From a checkpoint of a small contrastive image-text model.
Model: text encoder width 256, text encoder norm rmsnorm, text encoder activation gelu.
Training: nadamw at rate 0.001, 10700 steps.
Data: trained on small charts drawn from random numbers, 203450 training examples, 13.5 epochs.
Rows from block 5 of the text encoder of a small contrastive image-text model, named by matrix and row number. Rows with one number belong to one neuron. Each number is 50 + 15 x the weight over its row's rms, rounded and kept within 0 to 99. All counts start at 0. After the name is the row's rms in percent of the matrix's.
After each neuron's rows are labels from the 100 texts, of 14848, where the neuron reaches its highest value: "fires on" is the input token at the peak. Only what is clearly more common there than usual is listed. The data: small charts drawn from random numbers. In brackets: how many of the 100, against the usual share in percent.
# fc1: MLP up (text_encoder.blocks.5.mlp.fc1.weight, 1536x256), inputs 104-155
# fc2: MLP down (text_encoder.blocks.5.mlp.fc2.weight, 256x1536, transposed), outputs 104-155

fc1.491 098:54 33 62 45 40 63 70 43 56 42 35 71 52 53 36 74 53 61 29 20 42 47 60 71 56 61 43 21 57 51 73 39 70 49 36 38 37 67 48 70 38 41 60 76 50 40 83 61 58 45 53 46
fc2.491 124:37 23 64 87 66 67 63 51 32 39 36 34 70 51 67 74 16 47 45 33 30 62 59 57 65 73 53 29 71 69 36 56 67 48 68 48 57 39 53 39 33 53 38 31 68 50 94 59 54 35 59 41
fires on: "chart" (100 vs 10.2)

fc1.386 111:70 38 56 48 45 73 62 40 58 47 23 75 37 48 40 74 57 69 28 34 35 50 68 78 63 43 38 23 67 47 74 31 74 47 26 37 31 75 58 63 46 41 59 65 62 40 78 54 54 52 56 52
fc2.386 145:29 34 59 70 70 44 49 67 46 43 64 16 84 54 55 60 29 28 71 35 50 70 43 40 58 67 58 40 28 63 46 73 55 60 91 60 77 19 39 37 44 55 27 43 56 51 55 62 42 27 51 35
fires on: "chart" (100 vs 10.2)

fc1.658 142:39 42 63 29 40 67 57 41 63 24 43 68 71 40 53 54 47 50 43 18 55 58 52 45 67 55 53 24 55 69 78 26 56 32 36 34 38 65 40 62 47 28 39 62 54 60 59 73 59 49 32 41
fc2.658 219:55 25 58 46 41 47 62 38 47 18 34 41 52 62 53 52 47 37 51 35 40 62 63 71 73 58 46 33 52 76 70 43 61 42 47 34 45 60 60 43 53 60 33 51 77 49 76 57 59 52 25 48
fires on: "chart" (100 vs 10.2)

fc1.584 085:46 19 59 46 42 51 82 54 54 49 35 60 40 80 46 67 41 67 32 21 41 44 52 63 44 51 41 26 40 52 64 50 67 60 49 44 26 63 56 61 51 44 49 67 66 49 73 68 73 46 64 57
fc2.584 073:35 36 68 65 51 34 94 48 61 40 58 63 48 45 60 87 14 41 29 43 40 41 54 37 43 63 64 36 66 62 21 71 82 60 62 45 22 46 57 56 26 40 42 19 34 52 82 45 70 36 69 38
fires on: "scatter" (100 vs 1)

fc1.713 101:63 37 37 70 51 49 54 40 50 69 63 42 27 38 31 58 67 40 57 43 54 48 66 82 64 74 37 37 26 30 65 67 72 54 56 76 63 47 63 51 64 72 34 56 70 46 82 53 47 31 44 55
fc2.713 216:67 57 43 62 62 70 50 43 39 88 63 40 31 34 47 55 53 53 44 40 47 46 66 84 45 80 48 67 50 10 60 55 57 46 37 79 46 54 50 57 60 65 46 54 59 42 53 48 50 28 69 58
fires on: "lollipop" (100 vs 1)

fc1.575 162:50 48 48 27 43 44 68 16 65 34 32 58 39 64 48 51 78 32 39 33 66 54 52 44 50 59 51 46 42 41 30 71 39 39 36 49 51 56 60 50 23 47 42 47 41 58 51 47 48 56 26 36
fc2.575 334:49 52 51 74 55 52 34 94 25 54 68 53 58 53 45 44 33 72 66 75 35 45 44 55 62 47 41 48 52 59 80 28 63 61 59 55 55 39 44 54 89 52 66 75 63 49 67 51 57 54 67 65
fires on: "grid" (100 vs 1)

fc1.708 139:50 45 41 48 47 49 73 30 56 57 64 51 45 55 38 60 72 34 28 32 65 52 59 54 48 67 26 34 37 29 51 65 45 56 41 63 51 53 60 51 44 59 41 63 51 50 53 53 45 46 32 52
fc2.708 208:56 60 32 35 44 69 74 36 64 75 54 62 20 57 34 56 71 34 30 40 66 52 77 44 36 50 44 55 28 19 53 58 47 45 45 58 51 65 57 45 43 69 61 57 48 38 44 48 40 24 45 50
fires on: "rising" (100 vs 1.9)

fc1.673 087:56 26 57 47 43 51 74 50 49 42 48 71 48 66 50 63 43 60 38 21 38 50 54 77 48 60 36 28 48 47 64 37 75 53 47 49 35 60 48 59 55 43 56 77 76 52 81 73 64 53 52 43
fc2.673 035:41 37 60 66 63 57 69 53 30 35 46 42 56 70 46 72 20 57 28 36 46 56 61 63 69 81 52 27 68 62 40 58 63 50 55 48 51 52 68 59 38 58 36 52 66 68 99 57 61 57 45 58
fires on: "chart" (100 vs 10.2)

fc1.374 107:38 44 73 51 55 32 88 61 57 44 48 65 58 65 48 79 42 66 40 49 49 67 49 47 61 36 42 45 54 60 45 55 71 56 61 37 44 57 64 41 66 34 72 55 78 49 81 63 52 70 56 59
fc2.374 158:67 78 44 42 42 44 42 43 78 65 72 48 51 34 54 28 49 38 58 65 62 40 57 29 55 43 49 70 38 41 50 56 50 37 58 56 68 53 58 44 57 74 51 38 49 37 10 34 48 25 39 48
fires on: "," (100 vs 13.6)

fc1.262 128:60 53 65 41 37 73 47 36 51 37 38 63 38 65 63 56 73 70 38 34 48 53 44 62 51 48 50 27 75 52 53 35 57 63 31 52 58 83 57 72 46 72 38 48 57 33 26 77 39 48 37 58
fc2.262 269:48 72 65 45 34 50 22 33 78 47 39 54 46 48 69 56 82 68 24 37 53 44 43 44 38 41 55 43 85 49 52 35 44 44 34 46 59 75 43 78 50 91 39 52 46 35 00 67 45 38 36 54
fires on: "horizontal" (100 vs 1)

fc1.264 118:69 52 64 39 46 27 48 44 61 41 29 66 46 87 44 45 79 51 55 31 53 54 47 60 73 50 42 48 51 36 67 45 68 45 35 66 65 59 54 61 62 67 50 89 74 25 55 67 44 61 37 52
fc2.264 168:50 40 39 61 67 66 40 42 54 67 37 35 71 29 57 59 54 35 51 53 43 61 59 36 34 57 51 50 54 41 26 60 27 46 55 66 65 31 29 30 17 49 52 20 30 50 24 38 31 18 49 28
fires on: "in" (100 vs 3.7)

fc1.656 093:49 26 57 58 48 61 68 63 46 47 44 58 47 76 41 65 43 61 37 24 31 55 48 71 48 53 32 28 43 48 64 54 64 61 46 49 44 57 46 61 49 42 56 76 70 49 76 66 72 50 53 51
fc2.656 047:59 62 62 74 66 32 65 43 66 46 39 65 26 42 58 72 20 53 18 27 38 56 59 79 57 78 59 44 73 35 42 73 80 52 53 50 34 45 71 65 27 59 42 31 65 59 72 51 43 64 55 46
fires on: "bar" (100 vs 2)

fc1.87 079:47 26 54 45 38 40 68 56 43 42 48 57 47 90 39 65 54 57 40 37 45 50 55 58 53 64 28 35 42 45 60 44 67 64 51 45 37 59 57 58 60 50 56 76 66 50 85 66 73 58 53 57
fc2.87 036:44 63 66 71 51 69 47 61 68 55 36 49 46 44 62 67 20 59 20 50 44 43 43 60 38 47 61 39 71 50 28 63 55 43 39 36 40 54 48 65 35 46 59 46 75 46 60 40 62 46 76 54
fires on: "theme" (68 vs 4.3); "dark" (32 vs 4.3)

fc1.536 128:31 51 67 45 45 45 55 61 33 30 55 57 37 82 56 67 53 68 45 41 40 47 33 63 62 59 42 42 61 47 71 45 51 72 51 35 37 54 63 74 68 50 46 78 60 59 80 66 71 78 46 58
fc2.536 217:15 55 71 35 42 50 17 53 55 39 44 47 66 53 67 13 66 50 74 45 43 38 13 50 70 23 50 68 58 53 72 22 27 44 40 36 73 43 37 52 74 51 52 61 48 34 53 44 56 58 46 49
fires on: "<end>" (100 vs 14.3)

fc1.64 088:56 30 54 40 40 64 74 47 54 44 45 69 46 72 41 71 51 56 38 23 32 51 59 74 50 55 39 34 51 55 68 41 69 61 45 38 36 62 49 59 43 45 61 74 62 44 87 62 61 48 56 43
fc2.64 055:37 25 50 91 62 77 79 57 31 40 27 47 44 62 51 90 04 42 46 50 40 55 62 63 62 67 55 37 71 53 26 58 72 65 61 49 48 35 70 45 29 38 54 18 64 62 98 42 60 72 71 57
fires on: "chart" (100 vs 10.2)

fc1.69 088:54 20 53 53 43 39 76 57 50 45 50 66 41 80 43 65 46 57 38 29 40 45 52 64 50 64 33 35 40 46 55 54 77 61 58 47 34 53 57 62 54 52 47 72 70 50 80 68 70 53 61 56
fc2.69 054:44 48 72 53 51 35 76 38 62 39 48 48 39 53 59 71 11 51 31 36 48 47 58 56 50 59 76 48 58 52 32 66 91 49 56 42 24 59 62 65 33 48 29 32 60 54 83 59 56 46 69 38
fires on: "scatter" (100 vs 1)

fc1.136 121:52 31 49 41 44 50 82 54 53 45 61 58 63 59 39 67 51 53 27 29 52 49 57 54 35 58 32 25 41 39 58 50 69 56 43 54 34 62 50 54 51 41 47 80 63 43 57 62 60 50 55 52
fc2.136 103:42 83 41 35 57 57 54 45 61 71 55 44 47 40 49 32 64 26 65 64 64 65 76 24 37 14 61 67 37 45 61 59 33 63 62 36 51 45 52 39 54 44 68 32 35 52 10 33 20 41 47 45
fires on: "rising" (100 vs 1.9)

fc1.638 084:72 17 48 60 47 58 77 58 53 53 39 54 52 81 30 72 55 56 35 38 39 49 58 56 48 57 21 24 40 48 56 45 71 49 45 64 39 48 51 54 55 50 50 76 70 41 75 60 64 47 65 59
fc2.638 043:51 40 36 61 46 58 64 68 64 64 59 41 54 56 27 57 43 52 36 79 58 44 81 09 33 46 35 20 56 58 43 45 54 49 48 43 41 49 63 54 54 50 68 59 39 70 52 32 46 47 59 65
fires on: "bars" (100 vs 1.1)

fc1.188 103:61 16 44 45 47 67 80 62 48 53 49 58 54 77 33 75 45 58 32 34 43 53 55 63 38 48 28 33 31 47 57 48 67 61 46 49 37 60 45 57 48 38 54 85 77 52 64 68 67 46 62 53
fc2.188 068:54 45 38 72 50 32 55 83 60 27 73 42 67 67 46 48 19 62 66 59 44 42 40 53 14 66 48 42 34 73 47 60 47 68 72 65 46 22 54 51 48 37 40 71 68 68 55 54 70 62 45 62
fires on: "bars" (100 vs 1.1)

fc1.667 086:61 26 48 50 40 56 72 59 50 41 47 74 44 76 39 65 50 59 37 29 37 45 54 68 56 48 35 38 39 48 61 47 71 57 45 47 38 58 47 65 49 38 61 73 71 49 76 62 66 50 57 49
fc2.667 053:38 33 64 69 61 51 68 50 46 46 52 48 35 48 64 85 00 50 39 32 30 40 54 73 58 70 58 49 65 39 47 63 76 61 64 36 28 45 63 57 49 47 34 33 74 51 99 50 60 56 78 46
fires on: "dark" (100 vs 4.3)

fc1.231 098:45 55 68 34 28 73 49 38 48 31 37 64 41 64 65 56 66 70 34 17 42 48 42 65 53 52 49 27 78 55 68 28 59 57 31 37 44 83 58 81 53 64 38 52 66 45 28 78 57 60 33 55
fc2.231 193:45 74 73 38 32 48 19 34 73 45 35 55 42 57 68 50 86 72 31 34 57 42 33 49 49 37 56 46 83 46 58 26 43 43 28 42 69 79 44 84 58 85 45 64 49 29 11 64 47 42 34 57
fires on: "<end>" (100 vs 14.3)

fc1.594 122:58 53 63 38 35 75 45 37 47 38 42 64 38 59 64 50 73 73 36 32 50 54 42 66 45 46 50 25 71 48 56 33 56 60 27 50 57 86 53 75 52 68 40 54 61 37 26 78 41 48 35 56
fc2.594 247:47 76 65 44 35 52 21 34 74 47 40 54 44 49 68 54 82 69 23 38 54 43 43 44 40 41 56 43 83 49 54 34 44 43 32 46 60 76 44 80 53 90 40 55 47 36 03 67 47 37 35 54
fires on: "horizontal" (100 vs 1)

fc1.326 087:50 34 62 46 38 60 63 50 50 42 43 71 46 63 52 73 57 61 39 20 28 53 55 69 57 51 38 30 58 58 76 37 67 63 49 35 42 64 48 71 44 54 57 80 65 43 82 70 64 47 53 46
fc2.326 077:39 20 50 94 70 72 74 66 19 37 48 41 56 58 51 92 00 45 52 46 38 60 60 60 60 83 51 28 63 65 32 60 62 73 74 49 51 38 65 44 34 38 50 29 68 58 99 57 55 61 68 46
fires on: "chart" (100 vs 10.2)

fc1.447 188:79 62 64 48 59 49 38 50 60 31 18 67 41 71 59 41 76 50 62 35 40 62 43 75 71 20 44 53 57 51 72 43 55 45 36 52 68 48 60 48 60 53 52 76 71 16 44 56 35 70 49 49
fc2.447 364:53 48 74 47 64 33 12 48 57 42 63 42 64 30 67 51 51 71 53 48 47 62 42 42 59 78 64 39 61 58 44 46 62 43 59 54 68 62 40 63 55 77 36 70 48 39 42 77 19 23 30 24
fires on: "the" (100 vs 3.7)

fc1.384 123:28 51 66 54 44 25 56 63 49 25 58 39 54 75 48 69 59 62 45 53 45 41 47 44 62 57 23 37 56 44 70 46 49 71 56 46 39 47 69 58 74 64 29 79 53 40 76 61 62 66 49 69
fc2.384 235:33 58 43 32 45 47 30 47 55 57 49 50 65 53 38 14 73 30 60 74 65 46 53 13 74 35 41 68 52 47 55 31 25 45 50 35 83 42 47 34 68 63 73 62 32 37 41 24 36 51 44 59
fires on: "theme" (100 vs 4.3)

fc1.268 109:25 49 72 53 46 24 56 66 43 31 57 40 56 78 52 75 54 66 45 47 40 41 41 50 58 57 27 36 55 51 72 44 57 67 56 45 38 53 59 63 70 56 35 79 60 46 75 67 69 63 52 69
fc2.268 158:31 50 54 37 47 48 23 52 55 52 47 45 72 50 43 10 69 39 67 73 61 44 44 18 74 37 44 63 52 52 60 29 31 44 46 35 84 45 45 39 75 62 66 67 35 31 47 33 41 46 44 60
fires on: "<end>" (100 vs 14.3)

fc1.499 201:81 58 66 48 58 50 39 50 60 33 17 66 42 72 56 41 76 50 62 33 40 62 45 74 71 20 44 52 56 51 73 45 55 45 36 51 67 48 60 47 60 51 52 77 69 17 45 58 36 70 52 50
fc2.499 363:54 49 74 45 63 31 10 46 57 43 62 43 63 31 66 50 52 70 54 49 47 61 43 42 60 77 64 40 62 58 45 46 63 44 60 52 68 63 42 62 55 76 38 68 49 40 42 76 19 23 29 23
fires on: "the" (100 vs 3.7)

fc1.107 116:57 57 63 42 35 71 50 37 45 38 42 65 37 61 63 50 73 70 34 34 46 51 37 66 49 49 50 30 75 48 57 32 57 64 30 50 57 86 52 73 52 72 40 53 61 38 27 76 42 52 34 57
fc2.107 245:48 76 63 46 35 50 19 34 76 46 41 54 43 47 69 53 82 69 24 39 52 43 44 46 41 43 56 45 88 47 53 34 42 44 33 47 61 72 43 80 54 92 40 55 46 36 05 65 44 39 36 55
fires on: "horizontal" (100 vs 1)

fc1.759 082:44 06 39 50 46 72 70 56 44 50 58 45 46 53 53 81 45 56 34 41 42 56 58 58 30 53 33 18 34 60 62 49 59 66 53 43 28 58 49 48 58 58 37 54 62 65 62 68 58 44 42 53
fc2.759 099:70 66 61 34 43 05 62 59 81 45 43 57 68 42 49 25 36 60 37 59 49 49 44 70 46 16 59 53 55 47 57 37 60 35 40 37 34 78 55 46 50 30 69 46 74 45 31 42 54 81 35 54
fires on: "stacked" (100 vs 1.1)

fc1.170 089:47 20 54 49 43 54 75 57 50 46 50 58 52 82 38 73 45 62 35 36 45 45 53 60 47 52 31 23 39 48 67 50 62 67 52 45 32 53 57 59 53 45 57 80 66 42 68 68 68 48 61 56
fc2.170 050:52 55 67 71 54 19 75 41 61 31 56 54 37 46 64 75 20 49 27 57 40 44 61 51 43 65 69 45 80 55 26 70 75 66 55 43 19 44 72 65 24 43 35 19 46 62 86 37 58 64 55 41
fires on: "scatter" (100 vs 1)

fc1.753 117:25 50 70 53 45 24 58 65 47 27 60 39 54 76 50 75 55 65 45 50 42 40 45 48 62 53 26 37 54 46 71 46 52 69 56 48 40 48 63 60 73 60 34 79 55 41 75 65 64 65 51 68
fc2.753 210:32 57 47 31 45 48 30 47 55 54 46 48 64 54 41 12 71 34 63 73 65 44 51 12 74 35 43 66 53 49 58 30 28 45 47 35 85 45 48 39 73 64 69 65 34 36 43 29 39 49 43 61
fires on: "theme" (100 vs 4.3)

fc1.498 125:58 40 42 49 48 80 55 40 53 46 31 71 26 47 45 79 60 63 16 49 32 51 72 54 61 56 24 16 78 43 69 26 51 58 28 32 15 60 70 51 50 46 60 54 47 56 66 45 46 66 43 54
fc2.498 243:49 43 66 59 52 31 55 62 58 37 56 26 84 55 51 36 35 42 68 35 63 55 33 42 52 60 63 48 11 60 45 70 67 42 76 61 81 40 24 50 45 65 30 62 57 37 45 64 58 14 45 45
fires on: "in" (100 vs 3.7)

fc1.393 115:40 69 46 26 38 30 57 46 35 39 56 64 29 99 55 47 51 47 57 48 49 53 51 44 80 62 56 80 40 57 52 59 54 65 73 32 50 41 81 60 74 42 60 56 81 78 67 59 66 87 37 48
fc2.393 207:62 38 51 73 57 68 41 51 71 65 38 40 80 10 61 64 52 51 38 47 39 51 49 56 28 46 41 23 63 48 46 52 37 35 38 61 48 42 26 35 25 46 48 16 28 33 12 38 43 21 51 36
fires on: "," (100 vs 13.6)

fc1.76 100:60 40 49 32 35 38 75 20 67 35 35 62 46 62 44 54 76 34 38 26 67 51 50 48 48 61 48 45 39 41 32 64 46 32 36 54 48 60 55 54 24 50 52 52 51 57 57 50 58 54 26 37
fc2.76 178:44 55 47 64 54 67 28 82 34 55 61 46 54 57 49 36 36 73 66 85 35 49 46 53 71 37 46 53 57 58 85 23 50 60 59 49 56 37 53 50 86 53 70 73 66 54 58 48 54 55 61 64
fires on: "rising" (100 vs 1.9)

fc1.139 114:59 40 47 45 50 52 78 48 46 49 44 53 54 62 38 57 52 52 17 32 54 54 56 55 48 57 23 26 41 39 63 49 59 53 37 54 47 65 59 50 55 49 43 83 76 49 55 69 51 53 31 62
fc2.139 125:40 74 31 29 47 80 65 49 60 54 57 60 49 55 33 36 66 38 38 72 67 60 72 11 30 14 56 54 38 48 57 44 28 66 53 33 52 63 51 37 48 49 79 50 35 54 16 40 32 45 40 52
fires on: "stacked" (100 vs 1.1)

fc1.319 120:62 42 46 54 41 46 73 58 44 33 44 64 41 95 33 68 57 61 27 48 46 37 61 49 59 54 14 33 53 51 63 35 61 49 34 48 32 52 67 59 62 49 53 80 69 44 69 53 61 65 57 65
fc2.319 167:49 64 24 44 47 31 50 40 58 62 55 56 50 51 26 39 69 24 49 82 63 48 90 00 64 61 43 66 54 39 51 47 38 58 59 42 65 33 69 34 57 62 77 42 30 56 28 22 29 58 48 58
fires on: "rising" (100 vs 1.9)

fc1.44 126:57 58 62 35 32 73 45 33 53 39 32 65 35 65 65 51 77 71 36 31 45 55 42 59 44 43 51 31 77 51 57 32 53 59 33 46 54 82 56 73 51 73 41 46 61 38 20 81 41 52 38 56
fc2.44 268:49 76 68 42 33 48 21 32 76 46 35 55 42 52 69 54 87 68 26 36 54 44 40 47 42 38 54 45 86 47 54 33 43 43 29 45 60 75 45 81 51 90 40 55 46 33 02 65 44 43 36 56
fires on: "horizontal" (100 vs 1)

fc1.265 178:62 55 54 46 56 37 48 57 36 31 45 54 51 92 50 35 68 35 68 35 45 61 42 59 69 38 50 63 18 62 67 58 56 61 59 56 70 41 61 43 71 50 45 99 79 35 57 68 45 62 44 42
fc2.265 343:58 54 76 53 64 23 17 55 57 33 72 35 72 35 53 40 58 58 69 53 56 62 36 42 58 71 63 38 45 64 51 61 63 50 61 67 83 53 41 61 53 81 25 77 47 36 31 83 20 18 23 32
fires on: "the" (100 vs 3.7)

fc1.58 087:53 31 52 41 24 49 64 55 31 31 49 53 45 97 45 55 55 50 45 37 47 36 45 62 55 43 37 38 40 56 64 41 64 58 41 39 38 71 51 72 57 63 45 64 73 49 65 55 80 64 48 58
fc2.58 054:38 63 68 74 57 36 78 69 54 57 59 43 58 45 43 59 02 80 30 39 55 53 38 67 45 77 65 50 52 39 38 60 71 36 57 59 33 54 46 71 47 44 38 45 66 75 55 59 67 49 69 73
fires on: "dark" (100 vs 4.3)

fc1.259 156:50 47 50 25 41 43 68 15 67 34 30 58 39 65 47 54 78 31 38 33 66 54 53 46 50 60 51 47 41 42 31 73 39 39 36 49 50 58 61 52 21 47 44 46 41 58 51 46 49 57 26 36
fc2.259 318:49 52 50 75 55 52 33 93 26 54 68 53 58 52 45 43 35 72 67 76 34 45 44 54 64 48 40 48 53 59 79 28 61 60 58 56 57 38 44 54 89 52 66 76 60 50 66 51 57 54 65 65
fires on: "grid" (100 vs 1)

fc1.712 071:71 23 48 47 37 56 61 46 52 52 44 73 40 78 42 66 60 54 37 32 37 53 61 66 54 63 36 32 52 50 70 44 83 62 49 43 46 65 57 64 58 56 47 74 74 46 80 70 56 49 40 47
fc2.712 072:64 30 57 99 65 57 61 75 41 43 57 18 86 36 51 64 04 60 40 42 34 51 49 68 41 65 51 29 56 58 33 68 72 49 66 60 48 41 38 43 32 39 40 49 62 45 63 55 64 33 63 49
fires on: "dark" (68 vs 4.3); "chart" (32 vs 10.2)

fc1.545 144:40 49 64 31 35 55 62 41 67 27 46 75 68 38 55 55 54 50 38 17 56 60 51 43 71 56 57 29 53 69 78 29 56 33 38 37 38 63 37 64 45 37 43 62 55 60 56 73 61 45 30 35
fc2.545 232:59 32 58 41 40 42 57 39 48 17 34 41 50 63 54 43 51 40 56 33 42 65 60 76 69 54 51 38 49 75 74 39 61 39 47 36 45 61 60 44 58 61 33 54 82 47 68 61 57 56 20 48
fires on: "line" (100 vs 1)

fc1.504 092:65 16 49 55 46 60 72 61 43 50 46 66 51 74 46 68 47 56 38 31 36 49 52 73 42 53 29 31 36 43 53 48 65 56 47 53 40 55 48 56 50 41 57 77 76 53 78 65 66 53 59 49
fc2.504 041:59 61 53 79 54 50 71 64 73 58 35 82 36 59 53 85 22 55 26 25 37 51 43 99 46 53 46 37 57 43 52 59 74 52 52 53 33 43 74 60 44 47 56 38 91 58 77 58 64 87 59 54
fires on: "bar" (100 vs 2)

fc1.287 108:47 46 58 57 44 27 68 49 60 36 40 63 56 67 44 78 73 53 24 41 41 45 60 47 67 62 15 34 63 42 73 44 60 53 44 55 33 48 60 52 59 65 43 74 58 38 50 54 57 64 43 65
fc2.287 163:39 72 31 42 55 59 41 39 53 67 65 55 43 39 32 31 77 28 58 83 72 62 75 07 55 47 57 68 56 43 46 46 22 63 65 46 73 38 62 35 58 66 70 35 23 61 24 21 19 39 45 56
fires on: "rising" (100 vs 1.9)

fc1.109 083:41 11 36 49 41 80 74 53 42 49 61 48 44 54 50 80 48 57 42 45 45 56 55 50 32 51 35 23 34 66 63 48 53 69 55 46 31 53 52 49 58 63 40 54 65 70 60 71 63 40 42 54
fc2.109 094:73 60 64 38 43 04 60 57 78 44 41 54 65 45 51 31 33 60 39 64 47 43 42 75 41 12 59 52 56 46 49 41 64 40 41 36 34 79 54 46 47 36 65 41 75 38 37 37 56 81 43 57
fires on: "stacked" (100 vs 1.1)

fc1.251 092:58 25 53 50 45 60 72 57 43 49 48 67 50 72 41 64 46 59 35 27 33 52 54 79 40 55 38 34 39 46 60 44 69 55 54 48 43 61 42 60 49 39 60 83 76 54 82 66 65 51 53 44
fc2.251 025:54 57 64 67 60 45 83 57 54 48 42 64 50 54 49 79 09 59 10 27 45 56 67 95 51 56 54 38 52 49 48 54 79 45 60 49 40 50 63 64 54 41 47 50 97 64 96 64 58 74 51 58
fires on: "rising" (100 vs 1.9)

fc1.314 073:51 35 47 66 49 36 58 44 58 62 71 49 31 50 24 66 77 42 51 42 50 53 64 75 64 70 30 33 27 38 64 67 64 64 61 68 62 43 60 51 66 70 40 67 75 49 77 60 49 35 34 51
fc2.314 132:60 58 55 66 60 58 49 42 44 82 62 38 35 32 52 61 54 53 38 36 45 48 58 88 46 81 47 65 58 10 62 59 50 52 38 73 42 53 53 56 60 67 42 47 55 39 47 47 51 40 71 59
fires on: "in" (100 vs 3.7)

fc1.613 105:66 35 39 69 53 48 56 38 49 69 63 42 26 42 28 56 67 40 57 41 51 46 65 82 62 74 38 37 28 30 63 67 70 57 53 75 62 48 64 51 66 73 33 55 71 46 83 53 47 27 43 56
fc2.613 223:68 57 42 62 63 71 49 44 38 89 62 39 31 34 46 53 53 53 45 41 47 46 66 84 44 79 48 68 50 12 59 55 56 46 38 80 46 54 50 56 61 65 46 54 58 42 51 48 49 28 70 58
fires on: "lollipop" (100 vs 1)

fc1.21 138:55 59 62 34 33 78 45 36 55 36 37 65 38 64 62 55 75 69 32 27 50 56 43 59 44 41 53 25 77 59 61 31 51 57 31 44 56 84 56 73 51 66 39 48 64 41 20 80 43 49 31 54
fc2.21 281:47 76 65 41 29 48 23 31 76 45 37 55 38 54 67 55 85 68 25 36 56 41 41 47 43 40 55 44 83 47 55 33 45 43 29 45 61 77 47 84 53 93 38 57 49 34 07 66 46 40 35 56
fires on: "horizontal" (100 vs 1)

fc1.710 097:32 58 56 58 50 53 81 47 32 43 68 57 39 60 60 62 49 59 56 44 48 59 40 61 56 72 53 65 38 40 49 65 52 82 60 62 45 43 73 59 70 45 43 51 72 72 64 70 75 71 54 43
fc2.710 162:30 73 47 59 59 50 46 56 59 60 68 48 60 28 64 52 38 56 56 68 56 62 40 33 42 49 72 76 57 50 32 50 33 68 75 51 55 41 61 45 56 48 61 20 54 67 27 45 48 52 62 44
fires on: "," (100 vs 13.6)

fc1.77 119:70 57 65 43 50 28 46 43 58 34 35 57 44 85 50 43 79 44 61 28 53 60 47 61 73 48 46 50 47 40 68 57 64 52 37 61 66 53 61 59 60 65 39 86 68 23 57 63 40 60 35 45
fc2.77 219:51 45 55 57 69 53 28 43 62 68 50 45 72 29 62 57 53 47 49 42 41 63 54 40 42 63 61 57 56 41 31 55 43 39 67 64 70 37 19 44 26 58 54 38 39 50 27 54 26 11 47 23
fires on: "the" (100 vs 3.7)

fc1.469 120:27 51 68 57 48 22 57 64 47 25 59 38 55 76 54 75 56 61 45 51 42 40 45 47 62 57 25 37 55 49 69 47 51 69 55 46 37 48 64 61 74 61 32 77 54 43 76 64 63 70 48 69
fc2.469 209:31 57 46 32 45 48 27 47 56 57 48 51 63 53 40 17 73 33 63 75 63 43 50 14 77 35 42 67 54 47 59 30 26 46 48 35 83 42 49 37 71 63 71 64 34 35 46 27 39 49 45 61
fires on: "theme" (100 vs 4.3)

fc1.694 133:53 30 49 37 38 64 68 51 46 15 41 46 68 50 53 43 38 56 45 33 60 58 45 39 49 53 43 14 49 81 56 31 42 27 24 37 41 60 43 50 47 32 40 64 56 69 59 81 73 54 29 50
fc2.694 220:66 17 45 54 50 66 62 55 46 16 39 36 52 60 51 58 40 50 43 48 29 60 65 63 58 52 31 18 52 75 71 46 48 55 37 45 32 58 60 34 45 54 29 58 66 42 66 57 59 56 37 54
fires on: "chart" (100 vs 10.2)

fc1.609 083:59 34 58 44 36 36 81 39 59 47 43 68 50 62 39 56 66 57 43 23 57 56 45 59 50 67 47 47 39 41 40 50 66 36 47 67 56 68 48 66 43 50 62 66 70 51 68 68 66 47 41 46
fc2.609 096:48 57 60 56 59 62 51 81 46 71 47 38 65 64 49 37 19 69 36 45 28 54 52 81 62 33 40 61 57 41 86 25 64 47 61 46 52 48 53 49 74 41 63 61 87 58 47 47 53 67 63 76
fires on: "in" (100 vs 3.7)